Weights of a small contrastive image-text model: 8400 steps, trained on made-up ball-and-stick molecule models.
Rows from block 3 of the text encoder, named by matrix and row number. Rows with one number belong to one neuron. Each number is 128 + 32 x the weight over its row's rms, rounded and kept within 0 to 255. All counts start at 0. After the name is the row's rms in percent of the matrix's.
# fc1: MLP up (text_encoder.blocks.3.mlp.fc1.weight, 576x192), inputs 96-191
# fc2: MLP down (text_encoder.blocks.3.mlp.fc2.weight, 192x576, transposed), outputs 96-191
fc1.337 107 [123 113 147 192 143 141  89 122 149 140 104  80 181 139 131 109 123 105  60 132 115 156  99 130  93  86 110 184 129  75 124 169 155 136 134 123 129 133 208 119 151 107  80 156 108 192 144 114 103 113  83 127  90 144 108  79 158 103 125 143 115 165 148 154 154 103 209 102 104 109 133 128  67 104 156 106 140 105 175 144 137 104 155 147 119 162 140 143 173 165  83 138 116  89 149 105]
fc2.337 094 [153 153 136  50 146 130 160 156  86 181 133  97  55 129 109 183 105 138 149 128  86 108 165 112 152 144 198  84 113 165 133  97 133 144  90 135 118  88  18 128 103 160 109  95 162  69 133 116 148 142 180 132 125 122 168 125 122 100 142 146 154 130 102 134 108  96  94 165 127 153  90 111 168 147 109 123 162 163 114 107 119 159 121  89 104  99 106 131  86  60 129 145 138 119  83 143]
fc1.338 114 [101 132 105  86 135 179 112 127 162 117 158 141 186 150 140 160 147 118 149 165 130 125  85 118  72 165 140 128 132 156 114 138 100 163 149 146  74 171 101 106 135 107 110 179  69 156 152 116 103 141 159 133 141  66 154 169 111  98  91 131 131 158 121 136 173 133 174 135 160 127 138 117 122 152 168  95  85 120 133 172  83  40 143  92 104 113 127  69 131 103 180 123  93 133 102 180]
fc2.338 111 [ 68 165 116  73 116 139 119 165 104 153 127 166  76 129  84 176 134 124 124 170  86 140 139 136 120 176 127 114 130 133 102 146 195 125 117 133  91 121 138  99 101 104 135 119 120 138 125 196  92 107  83 142 137 163  75 168  86 191 122 129 204 170 205 123 193  75 120 189 136 119 109 102 103 166  98 124 104 138  98  79 131  84 150 156 116 139 141 127 130 132  84 114 106 105 128 180]
fc1.339 101 [ 67 155 151 200 105 104 154  89 193 156 100  74 141 120 148 128 131  89 131 211  80  91 163 149 107 155 118 116 168 150 127 130 120 133 172 127  85 173  97 128 128 102 131 135 105  97  87 108 138  85 155 186 193 134 100 125 138 147 170 178 151 145 121 109 118 146 136 133 146  18 173 114 119 213 134 106 141 154  86 148 133 132 175 112 107 196 141 103 125 122 156 125 147  36  94 170]
fc2.339 093 [164  83 101  80 108 129 106 197  74 138 164 142 125 110 119 147 121 165 146  37 199 147  84  89 168  92 127 148 109 138 135 156  99 152 126 129 181  74 142 102 147 117 122 107 130 147 153 169 122 168  94  87  75 123 130 125 132 157  74 103 115 124 145 130 124 114 148 131 136 221 102 126 168 128 146 155 110 144 158 120 124 143  72 162 105  73 127 141 155 143  98 130 115 215 173 101]
fc1.340 090 [106 137 159 108 181 123 185 219 157 126  78 114 122  98 179 100 115 193 122  78  83 212 121 157 119  98 156  68 152 107 168 154  89 133 125 159 103 149  82 106 151 112 118 151 127 114  82 177 170 132  97 126 141 114 172 184  91  79 151 137 120 120 139 142 158 145 163 153 155 150 108 105 158 140 109 114 174 133  96 129 128 122 142 183  96  90 124 151 155 144 116 155 121  72 162 139]
fc2.340 070 [116  47 159 182 124 151 119  95  95 133 148 132 177 132 119 172 135  73 124 187 151  55  84 168 145 126 100 124 111 148 137 127 110 145 163 107 137 125 177 126 112 167 130  76 158 122 176  90  91 147 141 128 170 158  63 127 117 153  79 115 123 166 152 141 105  99 154 108 146 127 195 149 111 134 117 153  97 107 146 124 171 117  88  93 180 139 109 149  93  88 171  90  86 151 141 110]
fc1.341 096 [130  91 145  90  98 118 157 168 143 157 179 139  67 113 129 144  71 113  68 128  99 188 141 147 121 107 103 109  98 164  97 137  95 163 127 131 143 116  49  71 150 115 138 143  77 102 129 138 159  91 119  90 179 150 141 105 112 113 107 156 160 148  85 104 135 155 152 188  63  83 180 102 166 147  89  96 167 124 166 110 153 119 134  73 146 108 162 202 136 160 143 173 160 148 102 195]
fc2.341 088 [ 82 151 161 154 147 160 102 142 136 107  69 139 175  99 151 113 126 146 164 109 138 105 110 144 155 132 133 122 139  76 161 135 168  85 122 114 107 168 168 173 136 132 130  89 142 119  98 140 147  82 128 151  84 117 117 168 151 132 154  99  60 111 110 111 114 143  77 116 141 121  56 106  88 125 156 146  89 156 117 179  83 113 104 181 123 105 109  83  80 124 140 115 107 135 166  78]
fc1.342 098 [153 131 109 116 123  98 144 125 110 125  88  71 188 121 143 189 107 127 119 187 151 119 118 130  81  94 100 135 134 164 109  88 128 180  85  88 126 153  61 136 126  71  77  98  65 163 138 137  81 130 118 149 108 153 142 119  62 115 116 132 100 156 121 128 141 162 150 166  89 159 134 139 186  84 167 147  88 125 151 135 136 130 104 103 147  98 128 108 111 130 103  82 137 124 124 153]
fc2.342 097 [120 110 129 150  77 107  85 112 130 138 124 217  96 129 118  84 115 121 146 120  86 104  80 150 153 111 114 108 109 114 138 183  93 113 188 103 167  91 195 116 113 192 204 165 164 113 147  80 149 182 166 110 182 146 136  94 130 123 138 103 123 118 148 168 120  49 106 123 129  92 132 167 116 163 105  77 148 127 117  91 137 136 111 126 163 112  88 143  89 135 115 143 146  91 126  79]
fc1.343 114 [136  95  99 109 116 136 153  83 157  99 148 107  84 108 129 112 138 139 144 125 120  64 124 148 171 166 168  95 121 122 124  97 150 157 103 103  89 111  96 124 150 116 117  85 108 106 179 103  91 148  85 116 124 158 126 108 115  83 131 105  85 119 102 165 126 163 115  75 200 127 160 100 114 198 178  85 128 121 189 136 129 110 153 122 126 156 197 124 126 151  77 116 120  74 144 147]
fc2.343 103 [166 173 124 155 147  90 163 122 130 155 119 134 165 140 192 154 141 141 107 136 137 204 155 113  84  89  86 158 124 160 108 176 105 168 163 148 175 133 172 132 106  97 147 159 166 156  95 150 186  66 178 131 138 102 160 137 144 145 149 114 146 143 155  80 128  80 179 144  81 124 109 137 129  80 113 172 127 124 107 128 141 146 110 111 155 121  88 108 112 148 139 170 163 181 121 152]
fc1.344 090 [142  83 104 148 145 156 164 176 102 167  59 108 138 142 182 193 155 149  82 185  90 145 106 110 105 173 161 102 122 173 118 133 156 136  95 133 113 126  72 127 170 135 120 115  77  63 128 102  90  90 107 135 143 137 111 192 118 123 146 212 151 122 189 116 159 107 105 146 193 107 148 131 117 168 157 122 153 100 109 119 129  75 110  45 112 116 143 197 118 107 101 156 147  95 184  90]
fc2.344 088 [131 177 143 101 173 123 151 106 145  83 218 164  60 114 126  71  77 120 232 118 124 111 118 133 133  51 126 172 108 139 119 119 126  93 127 123 120 130 188  97 105 121 144 148 165 153 140  93 129 146 149  96 104 109 167 136 151 144 122  73 137 153  92 186  78 138 150 165  56 107  86 134 172 109 111 122 110 153 127 150 157 126 122 142  89  90 125  93 133 177 162  85  87 120 102 163]
fc1.345 092 [142 132  84 140 124 124 104 120  86 105 106  93 182 133 117 160 114  99 112  56 121 104 128  78 162 136 120 137 161 133  95 150 159 140 152  83 126 137 184 184  57 113 123 127 139 164 134 176 145 104 182 110 111  66 120 141 102 121 118 114 132 169 101 143  93 135 128 138 158 137  92 168  76 165 148 126 133 185 116 127 142 132  99 127  44 132 179  94 133 126 136 189 173  98 132 176]
fc2.345 101 [151  98  61 127  95 124 131 142 166 115 174 135 100 135 128  61 180 151 148 149 131 127  89 143  69 119 139 134 119 118 153 172 131 126 111 166 128 143  63 105 201 107 102 146 126 118 104 102 157 177 149 163 113 144 179  76 116 126 155 103 131 124 142 107 124 111 156  96 102 131 211 143 144  72 117 132 161  97 163 113  86 137 119 144 135 138 125 141 152 130 122  80  90 189 111 144]
fc1.346 104 [123 121 119  98 101 111 143  71 162 145 147 117 167 107 147 111 125 129  53  86 118  86  86 163 116  89 147 177 158 117 117 145 124 136 140 158 132 142 161 142 120 145 141 160 118 158  96 174 101  97  69 164 164  91  76 136 123  78 101  62 163 118  84 153  96 126 112 145 171 141 113 118 175 157 167 128 168  78  97 114 153 128 121 142 141 117 174 121 116 171 115 127 132 174  89  90]
fc2.346 125 [131 197 165 110 134 152  38 155 110 174  79 112 119 126 124  57  69 132 110 136 133 172 133 111 166 126 113 105 103  48 164  85 120 133 137 109 156  75 140 141 124 117 103 142 187 120 128 162 188  87 109  99 175 101 182  93 190 149 127  91 129 129 210 114 147 127 105 146 110 128 143 107 156 126 125 136  92 192 107 123 137 121 107 145 158 152 158 121 131 111 151 172  94 135  99 210]
fc1.347 100 [130 109 127 198 135  91 182  77 137  95  71 171 121 112 136  89  77 141 146 155 115 113 161 111 123 147 153  91 104 133 138 107 191 158 154  99  86  45 107  95  77 153 123 104 169 151 180 122  81 114  92 156 121 116 166 111 118 118 149  99 150 137 118  96 101 161 104 113 148 123  47 126 181 143 131 115 114 117 146  78 127  91 136 120 135  43  95 220  93 138 140 167  76 126 199 143]
fc2.347 091 [108 146  51  76 124 133  75 182 121 128 148 111 134 162 115 145  88 116 113 126 165 149  77 133 131 103  82 185 136 125 106 152  72  77 100  79 163 124 153 125 134 162 139 135 145 164  84 151 181 130 161 133 136 134  70  91 119 124  70 116 111 100 132 142 156 113 115 131 118 119 158 103 120  85 130 122 175 178 156 197 174 104 108 147 102 201 158  83 158 171  98 107 137 198  75 138]
fc1.348 095 [106 112 127 138 108 151 151 139 141 117 146 129 133 120 123 142 151 146 168 139 132 103 100 151 125 120 155 149 163  94 111 165  99 112 113 110 178 177 198 103 144 102 170 156 154 172 125 181 135 103 168 143  88  78  96  87 110 132  94 153 104 121 135 115 109 124 138 111 129  89 116  46 224  96 143 125 108 127 120 113 180 112 139  98 188 107 149 168 107 143 172 108 112 143 139 143]
fc2.348 090 [182 147 136 142  91  84  75 108 110 139  93 111 137 163 135 160  95 126  84  95 131 134 214 131 115 139 131 123  89 122 166  60 169 139 114 132  66 115  71 131 106 126 103 109 123 103 136 144 109 141  94 169 125 136 174 168 108 120 162 147 159 149  99 149 141 130 131 175 144 175 147 159  96 141 119 135 108  74  98 148 144  85 138 189  54 106 122 104 128 135 140 198 134  73 104 124]
fc1.349 084 [106 122 134  82 103 147 158 172  86 179 169 172  85 127 153 108 132 101 139 130 174 191 129 116 198 133 142 168 109  68 189 116  72 150 115 105 167 155  71 124 123 143 144 157  87 198 147 137 111 115 147 156 113 162 134 133 108 188  83 137 129 151 127 162 146  91 115 115 100 109  85 122 114  73 143  90 161 127 149 138  76 104 156 106 136  60 151 167 122 170 161 171 140 156 110 132]
fc2.349 102 [158 101 100 125 120 129 152 193  79 142 120  74 165 124 111 144 110 131 101  86  72 143 113 179  97  84 120 140 139 112  97 166 164  91 165 182 103 130 131 159 117  82 111  79  98  74 125 143  90 125 214 108 128 101 119 108  97  91 122 160 120 194 158 160 140 105 113 142 141 155 176 129  41 169 115 136 125 165 147 119  88 176 146 135  78  62  48 131 150 129 165 121 116 117 102 164]
fc1.350 096 [131 139  94 106 154 102 203 129 161  57 137  92 127 129  98  94 107 121 141 108 173 117 123 110 120  89 154 182 143 135 111 164 118 165 152  95 121 142 125  78  99 114 160  74 104 107 188 123 142 107 144 162 134  92  95 143 116  70 137 153 139  94 111  66 139 111  86 143 136 121 119 157 152 103 152 127 119  97 170 138 105  97 104  63 159 134 190 163 151 149 103 116 133 152 148 115]
fc2.350 096 [102 167 103 151 122 164 126  84  55 142 149 185 119 169 129 160 134 101 124 168 147 123 160 141  85 134 145  70 145  59 116 135  79  77 114 126 143 155 177 157 146 118 109 167  96 188 119 135 149  93 139  90 178 142 157 125 137 159 142 105 132 166 145 108 130 147 158  96  58 147 141  78 158 104  97 117 148 157 101 147 158  96 133 173 146  95  92 117 122 104 155 125 122 122 120 155]
fc1.351 100 [148  98 175 117 161  89 110 135 154  85 199 142 119 149  97 141  85 160 148 189  56 142 153 183 127 139  97 170  78 101 177  87 105 178 113  87  77 100  66 164 153 106 138 127  82  97 185 113 139 108 110 127 196 119 150 135 118 115 196 161 130 152 136 118 115 129 119 177 112  95 142 127 155  94 140 100 130 113 157 105  65 164 135 137 137 114 144 118  99 124 137 122  98 158 109 160]
fc2.351 091 [ 61 165 130 123  90 114 115 132  95 129  58 124 103 121 130 128 152 111 158  98 138 112 152 138 138 126 140 146 145 106 132 135 148  82  99 150 134 101 178 113  88 147 134  74 156 143  95 160 120 158 126 140 124  89 103 115 129 147  92 123 111 132 133 138 114 138 116  99  98 110 147 132 113 179  77 148 136 124 118 163 173  88 116 142 154 141 146 125 175 127  88 113 140  61 125 129]
fc1.352 084 [110  78 134 106 166 145 118 120 100 130  90 125  91 151 146  97  99  85 117  67  94 132 169  82 177 159 154 148 115 116 129  86  58 138 149 152 116 137 108  73 125 148 145 120  82 129 220 128 119 141 160 148 116 142 154  99  93 130 138 104  96 168 175 161 140 128 141 124 128  85 135 123  82 195 133 117 224 157  89 109 155 145 159 118 118 132 107  69 124 119 172  79 142 117 141 100]
fc2.352 104 [117 176 129 112 148 150 158 124 183 202 121 105 147  84  83  83  96 149 125 134 177 138 132 101 112 117 144 116  39 122 178 141 158 121 136 146  64 101 137 163 146 101 148 110  75 152 125 108 159 128 181 110  86 112  78 151 148 141 150 191 197 128 111  86 155 175 103 106 136 116  79  55 141 102 162 146  84 144 102 151 102 185  57 154 130 126 143 193  98 131 109 111 116  73 125 116]
fc1.353 099 [113 103 103  89  82 236 128 137 143 123 131 152 147 124 108 104  69  89 115  59 127 115 136  96 192  80 117 136  81 140 146 125  85 110 158 112 103 149 129  83 121 106 184 107 107  73  55 125 143 126 167  83 148 152  93 161 177 130 104 141 171 115  57 101 109 180 123 138 117  50 127 124 154  83 126 118 161  93 158 119 147 227 110 165 123 131 106 135 133  65  85 148 180 169 150 106]
fc2.353 113 [142 123  90 137 153 107  96 103 177  93  84 114 122 183 136  82 125 106 121  98  86  93 155 103 117 132  76 122 137 113  66 142 121  99 119 202 164  94  86 145  63  81 112 134 116 192 135 113 180  63 161  86 141  98 221 141 149 173 141 102 133 124 139 151 135 154 105 125 123 199 178 144 150 115 114 108 113 132 155 176 120 113 154 149 183 157  61 181  90 143 130 160  45 160 156 131]
fc1.354 102 [180 172 130 112 105 137 138 151 187 104 105  74 126 109 108  80 162 101 146 127 160 103 126 131  94 128 112 158 204 114 149 155 121 145  99 174 149 153 126 113 160 132 126 128 131 193 175 129 228 154 102 137 138  99 141 116  71 140 144 117 164 158 148 116 148 133 160 119  95 106 130  90 168  72 105 134  88 156 137 154  97 151 149 106 136 143 160 107 151 175 109 130 109 126 115  76]
fc2.354 101 [147  77 166 129 130  41  75 142  84 161 122 174 113  92 115 141 101 152 117 113 114 181 123 118 156 139 105 114 113 145 105 110 100 111 161  61 146 110 121 115 132 119 203 187 105  79 154 151 120  75 111 120  98 139 152  87 196 126 112 143 145 122 128 147 125 144 119 115 169 167 124 136 130 190  98 116 154 104 141 104 148 116 118 133 179 167 134 132 139 105 152 141 174 151 112 166]
fc1.355 105 [196 198  54 170  97  94 173 131 122 165 139 188 188 137 137 126  82  91 153 110 136 118 151 102 123 108 133 167 111 151 137 133 119  92 108  92  88 128  86 226 153  38 157 130 130 101 105 136 137 106 100 140 139 102 120  98 123 141 111 125 117 145 122 124 154 109 190 139 104 192 103 101 210 111 135 102 109 132 156 154 179 153 129 133  88 171 156 100 105 105 126 170 144 170 110 153]
fc2.355 096 [ 74  71 122  82 109 131 122 158 141 108  81  76  91 169 101  67 110 178  76 137 154 152 112 191  95 191 129 158 220 107 131 134 176 116 122 147 185 163 122  78 125 209 135 109 116 165 154 131 143 134 140 145  94 142 145 151 136 108 132 155 101 135 123 176 109 162  96 130 132  87 162 158  64 109 174 164 117 146 120 133  84  71 104 121 144 100  93 123 135 189 157 109 106 119 180 149]
fc1.356 113 [128 122 107  65 171 157 166 171 101 188 191 142 119 114 168 204 102 139 165  97 120 100 190 110 147 107  39 142 161 119 122 136 123 155 105 161 106 108 116  69 130 146 150 208 183 108 125 150 147 173 105 160  70 142 113 170 126 136 150 102 146 121 120  97  83 203 121 106 107 135  98  85 121  91 122 131 120 149 157 157 105 178 160 111 126 159 144 102 121  52 120 181 102 110 107 132]
fc2.356 113 [ 89  71 105 176 119 108 107  78 149 116  89 142 135 140 129  25 133 129 120 159  74 151  79 145  89 124 210 152  94  89 132 131 108  97  83 112 144 143 108 190 157  96  64  95  76 150 145  93 100 113 154 162 156 148  75 142 122 143 132 113 143  93  94 123 154 143 159 154 153 136 163  86 153 159 134 104 129 167 129 103 113 125  93 111  93 129  74 116 120 184 175  82 107 182 159 107]
fc1.357 089 [107 125 141 120 101 124  98 157  72 104 163 110 137 121 110 115 169 136 120 122 130 123 124 145 167 108 130 118 131 122 207 132 126 133 160 133  54  78 175 112 119 157 142 183 147 116 141  65 138 161 116 116  78 128 172 115 128 142 104 164 100 188 130 146 106 117 141  52 102 137 134 113  94 107 101 169  96 151 164 105 152 190 115 114 134 151 125  92 120 104  64 157 151 149 140  94]
fc2.357 096 [165 163 153 115 161 117 134  94 149 108 140 112 126 136 142 176  89  74  90 113 116 122 120 139 138 185 104 110 113 102  77 116  84 142  73 113  68 170  85 165 115 118 110  96 130 123 109 141 120 119 111 126 121 171 126 116 156  49 133 103 171  70 202 100 126 123 112 147  97  72 151 131 147  75 173 101 112 103 145 124 135 133 106 161 194  70  65 133 125 171 138  98 139  72  93 153]
fc1.358 093 [144 120  92  80 156  92 161 105  97 114 168  78 155 137 195  71 130  79 174 148 164 105 164 108 131 186 128 112 160  97 140  82 142 112 133  73 116 186 180 139 119 154 155 102 152 129 132  64 132 116 143 162 137 119 192 137 178 117 162 148 131 122 139 143 109 132 148 154  82 153  97 142 101  97 155 114 110 102 139 125 102 132  38 150 124 154 187 130 165 159  82 152  84 223  70  88]
fc2.358 095 [104 199 144 177 116 112 111  93 178 140  93 138 141  77 115 169 107 135  78 122  63 147  92 118 141 173 109  96 100 164 155 144 108 143 132 118 123 102  80 166 136 150  95 162 152 127 112 159  93 209 137  97 126 110 115 114 128 168 104  94 148 136 102 122 124 128 133 113 183 135 189  97 185 173 119 164 176 167 120 108 177 140 187 117 173 101 108  88  57 134 148  54 202  93 192 143]
fc1.359 096 [118 191 125 165 124 142 107 117 136  86 130 100 147 101 142  13 102  91 121 105 180 189 150 158 118 148 169 167 121  84 170 113 126  76 114  82 203 159  90 108 121 111 183  94 134 104  79 182 155 103 147  97 153  89  96  83 157 117 134 104 131 159 113 131 121  78 190 117  57 152 118  87  92 142 127  91 129  71 154 126  98 143 140 100  99 141 113 119  98 147 143 112 105 168 146 182]
fc2.359 084 [124  66 127  83 151 169 130 163 120 171 145 122 118 123 103 187 112 148 102 168 113  75 124 124 166  88 129  97 154 177 106 146  83 112 175 138  68 142 106 163 147 132  55 122 180 138 129 125 134 169 140 131 116 145 160 123  81 169 143 118 143  91 166 184 109 162  96  98 177 111 107 141 133 161 152 195 130 155  93 167 219 133 148 166 142 104 161 168 158 111  85  79 111 143 144  83]
fc1.360 084 [ 71 176 107 132 165 165 116 133 140 106 143 134  63 102 169 100 141 112 151 109 198 137 132 114 113 155 122  78 143 119 201 119  84 128 112  86 157 154 185 170 205 142 165 140  52 161 163 109  87 112 101 114 155 122 130 140  92 159  91 137 105 168 125 189 160 121 114 144  65 139  78 128  98 156 105  97 162 101  99 111 122 136 217 105 101 141 138 118 115 187  65 131 105 125 123 109]
fc2.360 108 [145  66  87 128 125 135 107 114  55 146 126 146  94 141 147 127 124  97 158 117 161 109 119 131 134 109 137 137 118 128  81 115 120 105 145 126 147  89 149 184 117 151 117 119 143  72 145 121 148 168 160 113 113 157 126 190  89 158 164 133 129 111 176 151 138  91 214 170 114  99 110 139  74 139 131 103 155 146  96 172 101 142 121 118  20  60 192 148 170 154 125  91 142 113 121  81]
fc1.361 098 [ 86 154 100  99 115 139  77 134 161  96 145 140 132  94 125 140 147 152 155 153 123 150 171 116 143 131 120 147 143 128 155 107 116  93  88  54 204 117 148 152  79 111 110 145 116  83  90 127  90 151 112  96 101  92 153 121 125 145 188 142 141 128  53 145 191  72 144 146 222 126 122  69 125  20 126 131 106  94 109 149 106 182 139 118 125 144 179 166  72 106 136 151  98 133 137 142]
fc2.361 097 [143 118 140 197  98 130 170 113 105 174 108 140 132 167  72 139 141  96  91  79 122  94 155  96 118 120 155  95 145 177 144 136 156  92 154 146  60 145 111 143 129 117 187 141 153 150 198 137 191 153 153  91 155 176 100 108 141 133  83 102  78 145 135  84  81 154 113  87  83 145 118 179 139 203 148 148 160 154 113  93 140  93 116  77  98  96  77 131 147 123 113  77 145  59 128 115]
fc1.362 124 [143  72 138 140 114 146 124 165 159 172 108  96  26 127 116 163 143 110 154 225 178  81  62  86 148 137 145 129 168 109 160 136 108 140 129 124 110 158 138 128 120  91 172 117 133 159  84 160 120 177  92 171 182 114 157 140 125 142 141 110 162 130 106  95 137 123 156 161 118 158 116  88  91  96  84  99 161 160 110 106 119 142 157 139 112 138 194 155 101 124 172 106 103 125 131 151]
fc2.362 120 [171  95  87 138 102 102  63 138 114 107  87 115  71 128 124 172 138 134 169 158 136  98 105 189 120 151 138 138 129 155 130  83 112 113 113 111 123  48 103  67 171 100 112 157  92 135  96 114 110 115  82  92 129 134  84  93 140 114 111 118 155 112 127 129 135 108  98  54 177 133 136 117 108 121 104 110 115 165 126 186 160 150 150 153  96 157 124 211 194 114 124 126 134 157 114 118]
fc1.363 098 [134 133 140 108 110 111 186 158 152 169 151  54 121 133 124 117  90 139 162 123 127 200 112 176 126 111 111 140 115 119  95 143  90 136 109  92  90  97 134 162 101 131  96 124 145 148 176 112 106 115  73  85 132 108 134 145  37 126 138 141 118 118 138 135 168 133 139  94 183 135 197  42 169 136  99  87 118 128 123 151 142 106 157 134 121 140 135  95 151 171 152 153 128 174 110  82]
fc2.363 089 [128 109 130 160 170 133 140  27 179 140 151 104 149  90 183 161 175 129  98 138 152  77 106  89  92 175 133  99 138 135 132 148 142 114 140 152 196 129 122 119 181 145 112 130 135 114 126 201 112 152 186 104 155 116 125 113 159 163 109 103 144 157 136 112 123 128 160 161 142 135 105 155  88  70 136 103 140 116 113  72  95 125 129 166  83  94  94 163 113 162 144  93 144  52 145 184]
fc1.364 097 [163 164  73 139 149 123 140 148 117 138 177 176 147 127  94  95 139  76 150 155 150  92  77 134 157 152 162 166  92 111 121 123 142 153 170  94  17  83 121 172 139  95 101 168 128  97 120 109 134 142 173  90 144 139 164 122 143 136 118 164 159 115 120 167 150  94 173 108 155 135  81 135 171 221 154 107 116 176  27  94 163 160 158 121 111  86 123  87 129 123 176 129 139 137 109 120]
fc2.364 095 [ 85  74 102 136 113 130 163 127 123 136  92 112 152 138 150 167 113 132 126 150  53 162 165 198 110 116  72 146 166 121 157 144 114 143 120 174 153 139 122  79 120 152 164 138 146 165 106 106 137 148 106 146 132 119 144 107 110 120 114  83 116 112 133 138 139 103  62 138 142 117 206 114  96  50 149 123 142 113 216 207 141 107 125 144 122 207 129 237 158 103  61 149  98 134 169 164]
fc1.365 098 [195 131 114 131 128  88  81 116 119 135 169 112 135 122 156 121 189 181 170  83 100 141 176 108 162  59 168 119  93 117 114  95 114 186 152 178  69 146 151  92 188 124 117 124 114 168 204 152 122 166 132 144 121 136 127 103  79 130 158 145 138 127  83 118 178  95 170 132  87  87 140 129 177 152 184 101 110 158  49 148  81 139 126 152  83 146 148 138 115 169 164 143 161  97 147 112]
fc2.365 091 [ 72 119 162 158 153 144 168 125 122 134  69 141  94 107 120 134 106  98  65 194 159 131 105 161 114 185 131 130 188 195 129 177 110  59 124  62 158 145 101 153  90 120 129 143 158 116  57 117 188 128 166 105 121 116 142 150 138 143 113 129 156 188 135 142  96  67 103 114 139 183  88 152 108  83 100 152 137 126 152  70 137 127 125  64 154  90  92 134 136 112  99 133 110 138 121 157]
fc1.366 109 [143 127 164 110 166 146  93 115 121 120  82 185 108 141 112 122 143  96 132 113 139 199  48 114 115 144 133  65 168 149 108 163 164  97 117 162 109 126 200 123 145  82 141 112 101 144 162  71 112 112  69  84  97 183 116 192  93 149 142  69 123  78 133 119 105 152 100 162 118 139 134 120 149 127 141  90 132 114 169 114 112 118  98  91 132 141 102  74 133 177 150  48  99 106 162 116]
fc2.366 091 [146 102  88 191 102 113 164 127 141 172 192  98 104 135 117 112 160 183 167 111  96  71 170 115 157 141  93 183  86 109 150 129 108 152 117  68 176 119  92 114 139 145 113 120 137 130  83 147 138 147 125 152 154 108 122  57 131 113  90 180 135 175 155 114 149  98 157  63 159 146 146 159 126 172 107 186 162 119  54 130 105 144 198 140 112 117 179 140  69  95  83 199 173 176  68 116]
fc1.367 103 [110 136 162 162 127 130 160 156 122 218 157 171 149 104 129 159 111  80 167 163 158 125  88 150 102 173 139 148 108 136 115 106 101 142 114 102 114 143 105 120 152 161 112 125 154 152 108 209 130 121 161 130 124 194 167 139 152 159 135 138 134 144  91  84 125 126 111 174  97  97  99  92 118 130 111 119 144 133 114 149 134 112 179 117  95 156 154 133 107  61  83 160 115  99 125 109]
fc2.367 102 [162 110  96 121 110 138 111  87 155  87 100 124 130 127 140  63 120 158 138 118  59 136 174 127 180 106 155 102 174 163 162 144 105  96 120 167 150 147  98 130 155 162 137 142  82 119 165  35 157 180  65 120 154  67  72 184 146 136 170 118 151 131 124 123 109 138 133  97 143 124 185 144 136 156 134  80  84 129 146 111 149 130 114 136 141 114 140 107 126 146 116 124  96 141 176 161]
fc1.368 117 [ 93 155 132 129 120 130 150 151 154 122  82  69 175  85 126 148 123 136  91 146 141 156 144 187 113 170 124 184 114 112 197 129 138 142 133 140 173 159 118 130 148  73 166 106 130 151  77 233 117  91 159 117  92 161 102 139 131 122 133 128 139  72 139 107 111 168 145 123  47 142 118  84 111 100 125 117  84  92  92 117 110 173 159 114  97  92  62  99 146 130 125  96 157 137  81  47]
fc2.368 120 [130 103 111 128 105 136  56 104  98 129 219 106  90 170 136 135 131 180 139 189 126  87 107  68 163 113 133 103 141  82 124 109 121  79 123 175 119 116 148 125 144 140 117 173 132 123 148  74 113 143 126 187 179  68 131 107 128 119 122 127 147  94 114 124 101 129 140 164 161  96 118 152 104 133 157 157 144 146 132 178  95 125  95 120 131 123 214 124 108 132 132 195 136 111 103 162]
fc1.369 110 [198 139  98  99  95 116  96 150 124 137 170 131 152 144 130 168 116 138 134 135 155 110 108 119 154 119 103 128 179 189 124 107 101 104 146 112 131  99 127 161 109 124 138  84 159 101 130 163  88 131 148 149 123 121 130 166 150 168  79 110  51  73  76 149 133 129  62 154 125  33 101 115 156  93 136 170 110 156  82 169 106  82 156 164 133  64 133  88  72 156 126 187 142 125 138 193]
fc2.369 102 [138 151 178 196 120 149 158 130 135 122  57 126 106 107  73 103 122  86 158 118 112 118 188 132  96 149 169 153  99 118 207 111 192 149 144 103 140 172 157 131 142 166 132  94 105 155  98  98 129 113 120  95 171 102 161  53  96 137 116 131 182 171 112  56 131 102 172 115 181 149 147 155 112 118 106 122 196  76 164  68 112 189 104  96 110 106 109 134 105  96 122 106  90 125 139  84]
fc1.370 114 [148  99 125 109 143 104 120 143 124 118  56 110  58  91  76 113 144 126 106 139 115 100 114  66 147 185 146  88 124 163  70 118 158 161 145 116 140 145 163 132 141 103 152 143 100 139  57  78 104 110 137 187 173 118 123 209 147 205 175 138 142  84 161 121 139 105 106 136 148 198  37 112 166 154 172 111  85 163 143 121 154 114 154  99 111 103 117 101 116 142 108 117 142  87 100 115]
fc2.370 102 [ 91 156 105 118 131  89 152 103 140 111 181 151 125 175 176 151  84 128 113 142 166 155  75 147 103  73 119 156 108 109 162 112 115  81  94 165 124 158  78 140 116 128 134  84 134 113 218 130 138 118 113  93 140 163 101 124 125  87  79 119 122 168 110 105 111 155 175 124  97 131 216 116 119  83 120 136 196 125 108 159 139 141  80  86 127 154 180 156 166 112  90 165 117 121 111 123]
fc1.371 103 [164 180 167 182  99 100 105 129 165 187  70 118 123  58 159 122 105 125 176 149 175 129 188 169 134  97 155 171 103  50 152  99 139 152 118 175  90 127 101  86 156 114 119 127 153 127 159 138 134 115  89 113 122 209 165 110 105 126 147 145 135 150 146  84  84  99 130 125  71 119 162 169 182 158 183 147 149 189 188 113 146  94  80 144 177 111 189  88 142 176 111 141 133  97 132 157]
fc2.371 106 [127  93  91 110 190 131 106 140 128 104 160 130 133 152 118 143 139 116 128 146  80 164  86 133 101 191 105 113 151 151 137 116  94  91  97 105 149 143 118 164 141 157 100 115  91 210 108 145  97 151 132 174 133  55 107 103 194  30  88 118 128 135 132 140 108  74 138 189 153 148 100  85 121 112  96 123  95  87  75 103 108 177 152 105 101 142 106 156  86  83 198 111 166 121 101 115]
fc1.372 099 [183 145 140 100 120 111 125 168 170 122 196  88 132 113 128 165  91  78 169  82 101  85 114 170 138 101 126 142 145 169 134 128  88  79 132 107 133 129 166 153 203 122 128 130  66 116 166  93 129 150  95 132 133 154 102 158  97 199 139 137 139  80 153 149 126 168 165  93  88  48 129 104 199 154 146 125 107 104 184 119 131 135  94 154 101 154 139 150 110 131 158 178 159  86 125 200]
fc2.372 103 [ 78 127 146 126 136 118 168  78 173  98  81 137 129 176 102 132 141 146  96 155 133 166 223  79 117 102  72  75 149  99 142 184  98 150 126 131 112 153 110  84  54  84 169  73 149 122 133 194 105 108 132 143  92 133 147 115 127 123 135 138 117 158 136  86 125 136 124 121 161 170 103 158  59 117 135 123 112 169  56 149 100 145 180 108 163  91 121 133 135 101 145  74 108 114 137  86]